{
  "model": "self-supervised image encoder",
  "dataset": "patchworks of several textures",
  "train_examples": 145000,
  "image_size": 32,
  "crop_scale_min": 0.2,
  "horizontal_flip": true,
  "translate": 0.06,
  "color_jitter": 0.6,
  "method": "simsiam",
  "arch": "resnet",
  "norm": "groupnorm",
  "hidden_act": "celu",
  "weight_standardization": true,
  "depths": [2, 5, 5],
  "kernel_size": 3,
  "stem": "deep",
  "avg_pool_shortcut": false,
  "dropout": 0.1,
  "widths": [96, 144, 208],
  "projector_hidden": 1024,
  "projector_out": 256,
  "projector_hidden_layers": 1,
  "init": "lecun_normal",
  "residual_init": "none",
  "optimizer": "soap",
  "beta2": 0.99,
  "learning_rate": 0.0043,
  "beta1": 0.95,
  "shampoo_beta": 0.99,
  "eps": 1e-08,
  "precondition_frequency": 10,
  "max_precond_dim": 1024,
  "merge_dims": true,
  "one_sided": false,
  "adamw_lr_other_params": 0.0023,
  "max_grad_norm": 3.0,
  "max_steps": 5600,
  "batch_size": 128,
  "epochs": 4.9,
  "lr_schedule": "poly",
  "final_lr_fraction": 0.01,
  "warmup_steps": 560,
  "weight_decay": 0.0,
  "adamw_weight_decay_other_params": 0
}
Rows from block 5 of a small self-supervised image encoder, named by matrix and row number. Rows with one number belong to one channel. Each number is 200 + 20 x the weight over its row's rms, rounded and kept within 0 to 999. All counts start at 0.
After each channel's rows are labels from the 100 images, of 14976, where the channel reaches its highest value: "responds to" is what is common among them; "patch colour" is the nearest of a few named colours to the mean colour under the peak. Only what is clearly more common there than usual is listed. The data: patchworks of several textures. In brackets: how many of the 100, against the usual share in percent.
# convs0: first 3x3 conv (model.blocks.5.convs.0.weight, 144x144x3x3, standardized in use, each kernel summed), inputs 48-95
# convs1: second 3x3 conv (model.blocks.5.convs.1.weight, 144x144x3x3, standardized in use, transposed, each kernel summed), outputs 48-95

convs0.115,225,182,208,163,233,188,209,217,185,178,200,232,205,227,196,226,210,190,194,201,198,205,184,177,207,212,199,206,190,197,185,194,167,201,179,196,196,235,205,181,200,185,233,224,198,217,201,170
convs1.115,166,203,206,212,218,192,211,220,201,205,173,246,171,197,204,173,222,204,213,188,262,218,196,202,176,183,221,162,180,212,206,221,216,177,207,217,203,184,181,212,205,186,214,188,227,191,206,201
responds to: yellow (88 vs 45.9)
patch colour: yellow (26 vs 4.8); orange (25 vs 7.6)

convs0.142,226,250,197,186,201,203,187,179,211,174,194,208,186,173,191,201,212,189,195,194,184,232,196,206,204,188,175,204,196,197,216,179,209,184,210,210,225,205,219,181,198,191,175,170,205,187,193,207
convs1.142,212,231,186,208,208,153,206,226,201,233,196,190,188,188,158,189,211,229,231,184,195,197,241,192,198,195,180,183,171,197,192,190,205,211,186,189,201,202,215,210,169,204,193,198,245,218,181,205
responds to: white (86 vs 45.5)
patch colour: white (42 vs 2.5); pink (30 vs 10.5)

convs0.106,180,200,224,175,202,205,229,184,212,178,195,190,154,202,227,185,179,230,196,185,196,187,195,187,184,181,190,212,207,203,206,217,228,217,181,193,194,216,209,190,245,171,210,210,179,189,184,199
convs1.106,184,222,208,199,171,228,203,196,209,226,208,184,221,199,196,202,201,173,216,187,188,217,179,198,220,216,230,184,249,191,208,198,193,173,222,187,193,140,207,176,199,184,181,218,169,194,179,206
responds to: white (85 vs 45.5)
patch colour: white (47 vs 2.5); pink (29 vs 10.5)

convs0.45,189,207,212,186,198,189,183,196,214,206,177,212,210,192,189,169,165,226,186,204,191,196,196,204,204,201,249,192,226,191,215,216,194,206,178,219,214,234,199,211,218,181,227,202,190,181,201,196
convs1.45,165,131,173,215,204,223,201,197,196,198,187,210,171,195,244,202,242,172,193,222,208,221,213,210,176,214,209,219,202,185,205,221,182,195,208,218,190,164,206,156,210,203,148,210,207,166,205,199
responds to: yellow (72 vs 45.9)
patch colour: yellow (28 vs 4.8)

convs0.2,169,151,181,210,200,211,217,217,208,213,184,202,247,238,213,185,200,167,180,184,170,200,159,189,176,178,246,190,211,216,177,230,164,219,198,188,207,206,186,205,226,195,248,202,212,212,185,199
convs1.2,189,185,209,189,220,189,195,186,172,175,204,222,202,226,212,186,205,200,197,222,218,196,247,197,232,167,206,216,226,217,209,207,180,183,207,208,212,232,221,236,227,200,218,194,201,203,175,238
responds to: black (92 vs 45.1); patches: five (57 vs 24.9)
patch colour: brown (43 vs 16.7); black (35 vs 3.9)

convs0.102,183,188,240,235,197,191,219,206,181,222,208,200,156,212,200,212,188,201,209,188,195,204,226,237,192,234,184,207,219,216,178,197,215,179,172,203,205,186,199,192,233,185,208,205,239,204,183,189
convs1.102,195,206,214,195,227,201,227,210,210,159,210,189,233,173,181,209,186,218,190,195,196,200,163,202,177,226,167,197,186,166,227,207,192,191,211,244,168,188,215,187,163,184,195,204,195,207,172,201
responds to: plain (33 vs 11)
patch colour: yellow (45 vs 4.8)

convs0.112,172,196,182,197,215,199,221,217,192,185,188,186,201,162,218,212,210,157,197,168,188,188,192,211,194,209,217,190,198,178,211,220,209,184,256,187,220,218,222,195,204,245,211,193,171,183,202,193
convs1.112,203,208,167,200,183,186,196,184,192,219,221,194,219,209,198,194,162,182,202,189,196,207,202,188,222,227,223,175,210,197,209,248,204,190,255,210,224,200,205,187,185,229,208,198,203,199,195,199
responds to: black (91 vs 45.1)
patch colour: black (50 vs 3.9); brown (41 vs 16.7)

convs0.46,206,200,135,198,170,211,217,190,219,204,166,188,205,205,231,167,197,181,200,241,177,221,192,198,182,200,193,205,167,171,220,184,194,176,206,211,168,215,222,174,216,243,220,206,205,192,203,184
convs1.46,203,187,229,170,203,202,187,202,222,196,205,217,159,186,289,167,221,181,171,201,185,196,195,210,185,179,215,187,187,194,209,186,180,218,188,203,186,192,191,212,192,185,195,194,202,193,198,197
responds to: yellow (80 vs 45.9)
patch colour: brown (38 vs 16.7)

convs0.130,211,183,204,173,200,217,168,211,206,199,187,264,244,209,185,207,189,211,163,217,220,187,203,182,196,181,203,194,163,218,181,190,202,224,172,203,257,189,215,196,215,183,191,199,181,172,175,236
convs1.130,192,197,221,188,246,207,188,184,174,204,207,205,194,172,194,177,174,231,196,205,201,190,196,192,193,190,194,171,164,188,176,206,232,187,195,172,168,206,194,189,183,167,178,209,200,208,200,228
responds to: yellow (85 vs 45.9)
patch colour: brown (39 vs 16.7); yellow (30 vs 4.8)

convs0.59,184,235,234,179,236,218,200,192,214,194,179,195,179,226,220,167,181,199,172,188,211,184,186,213,206,226,218,200,200,178,184,198,245,197,207,196,192,178,188,207,176,173,182,206,167,202,215,195
convs1.59,196,229,210,189,231,219,225,202,213,187,256,186,197,220,217,215,179,205,185,210,176,202,197,223,201,207,233,199,228,221,210,161,209,175,211,204,203,204,209,209,216,216,205,194,233,216,244,204
responds to: white (86 vs 45.5); patches: five (52 vs 24.9)
patch colour: pink (27 vs 10.5)

convs0.41,232,208,170,187,199,222,181,194,182,230,192,196,196,249,210,194,216,221,192,224,219,190,253,192,144,169,175,202,205,219,216,205,194,179,182,234,191,202,175,256,211,187,178,225,196,187,198,211
convs1.41,200,180,177,213,210,228,183,212,200,208,178,209,177,212,175,189,179,194,206,211,183,185,204,175,241,225,225,229,207,198,201,195,238,211,166,215,210,221,164,160,190,197,203,184,218,193,212,216
responds to: black (87 vs 45.1)
patch colour: blue (27 vs 6.9)

convs0.116,206,196,212,184,233,209,182,191,199,195,191,212,183,204,182,192,229,173,205,190,238,218,219,231,181,203,188,207,213,210,191,150,195,196,210,189,186,166,228,210,198,185,177,178,214,192,174,192
convs1.116,231,184,184,211,241,213,174,183,169,188,191,191,222,159,136,180,185,196,214,171,194,172,241,239,192,195,172,194,188,182,182,183,195,191,200,192,189,173,182,153,171,205,199,212,187,206,192,219
responds to: white (71 vs 45.5)
patch colour: pink (40 vs 10.5)

convs0.85,185,208,243,197,208,229,205,170,208,185,171,166,210,207,231,173,184,210,193,205,232,220,171,173,209,204,212,179,213,218,224,175,189,150,241,204,220,174,195,207,194,148,192,202,219,192,201,202
convs1.85,227,210,193,216,202,212,203,227,193,244,190,174,222,212,243,170,199,168,231,186,193,197,211,211,196,203,204,211,214,174,200,189,207,219,235,229,185,212,196,205,217,199,210,182,194,223,187,184
responds to: white (98 vs 45.5)
patch colour: pink (37 vs 10.5); white (36 vs 2.5)

convs0.63,193,189,185,213,170,235,185,159,228,176,189,209,248,194,252,203,188,217,204,210,200,203,218,183,227,215,181,210,196,177,209,224,199,155,236,185,205,188,188,200,222,200,199,196,201,208,202,199
convs1.63,221,189,173,193,185,173,209,192,177,203,238,227,226,240,231,230,210,222,211,195,236,191,178,186,214,193,175,182,210,201,186,204,174,186,198,219,171,237,207,202,207,167,194,187,193,209,224,194
responds to: plain (28 vs 11)
patch colour: white (28 vs 2.5)

convs0.23,220,223,213,165,211,180,187,207,191,171,208,191,186,182,180,206,194,181,181,184,178,187,182,179,210,189,186,188,201,216,188,269,217,239,217,192,209,198,219,197,182,276,187,192,193,216,201,221
convs1.23,190,188,220,187,173,178,187,183,174,215,228,196,215,196,209,217,200,190,170,182,184,207,206,166,209,196,212,209,237,206,229,217,192,203,236,183,252,226,208,254,210,199,212,204,183,221,214,186
responds to: brown (75 vs 45.1); white (71 vs 45.5)
patch colour: pink (30 vs 10.5)

convs0.72,202,179,198,174,199,181,209,212,148,204,182,209,235,224,209,184,187,213,185,176,189,195,214,171,179,220,170,177,231,210,213,190,212,180,231,226,215,219,219,193,228,203,194,208,212,215,200,201
convs1.72,191,200,190,203,149,225,203,180,198,209,198,212,233,179,236,182,173,218,182,210,192,204,172,172,211,207,216,192,184,145,215,205,206,182,163,235,207,148,198,187,189,193,207,191,173,176,190,179
responds to: yellow (75 vs 45.9)
patch colour: brown (36 vs 16.7); orange (27 vs 7.6)

convs0.58,199,199,186,226,223,239,200,203,218,224,200,196,185,207,195,218,199,226,204,199,194,235,210,191,184,211,192,198,196,160,219,207,213,183,200,179,191,185,190,200,210,220,197,179,191,151,169,182
convs1.58,199,220,174,217,249,199,184,188,232,217,193,184,160,180,155,229,198,198,207,209,189,185,186,191,183,187,221,214,214,199,182,205,184,248,171,191,179,197,207,217,203,204,200,176,184,184,234,229
responds to: black (93 vs 45.1)
patch colour: brown (47 vs 16.7); black (29 vs 3.9)

convs0.94,172,213,188,217,234,221,213,202,201,186,189,217,195,184,187,203,219,171,186,211,219,214,198,199,207,190,191,191,199,181,231,215,209,198,175,181,197,214,187,182,207,171,205,184,181,218,204,173
convs1.94,185,214,174,186,188,169,179,208,233,189,154,208,139,199,189,196,209,172,181,171,252,211,207,217,174,193,184,176,222,206,193,214,216,195,191,190,194,157,209,211,191,200,173,205,198,185,184,227
responds to: yellow (90 vs 45.9)
patch colour: yellow (53 vs 4.8); orange (29 vs 7.6)

convs0.114,204,188,211,244,216,215,165,191,204,170,192,188,161,197,237,202,170,158,194,193,213,199,200,209,179,178,235,189,203,199,181,204,141,191,180,177,181,217,196,171,212,231,220,187,175,189,191,188
convs1.114,188,185,187,183,205,168,194,222,234,240,203,212,176,224,219,172,188,211,226,226,230,217,185,213,218,216,197,196,193,187,215,241,178,194,217,218,175,167,200,199,214,230,226,208,186,196,198,192
responds to: yellow (71 vs 45.9)
patch colour: brown (49 vs 16.7)

convs0.69,162,202,213,206,212,192,215,199,220,188,203,206,194,196,221,193,168,180,201,188,186,208,196,183,207,190,194,233,182,183,223,195,208,191,175,205,224,174,198,153,220,210,219,221,225,195,177,214
convs1.69,204,188,219,189,183,168,217,206,244,192,208,178,178,205,176,214,197,167,216,204,168,198,174,234,194,181,189,205,212,195,201,188,203,216,196,188,186,225,195,187,217,195,188,238,202,170,191,178
responds to: plain (32 vs 11)
patch colour: brown (36 vs 16.7); black (32 vs 3.9)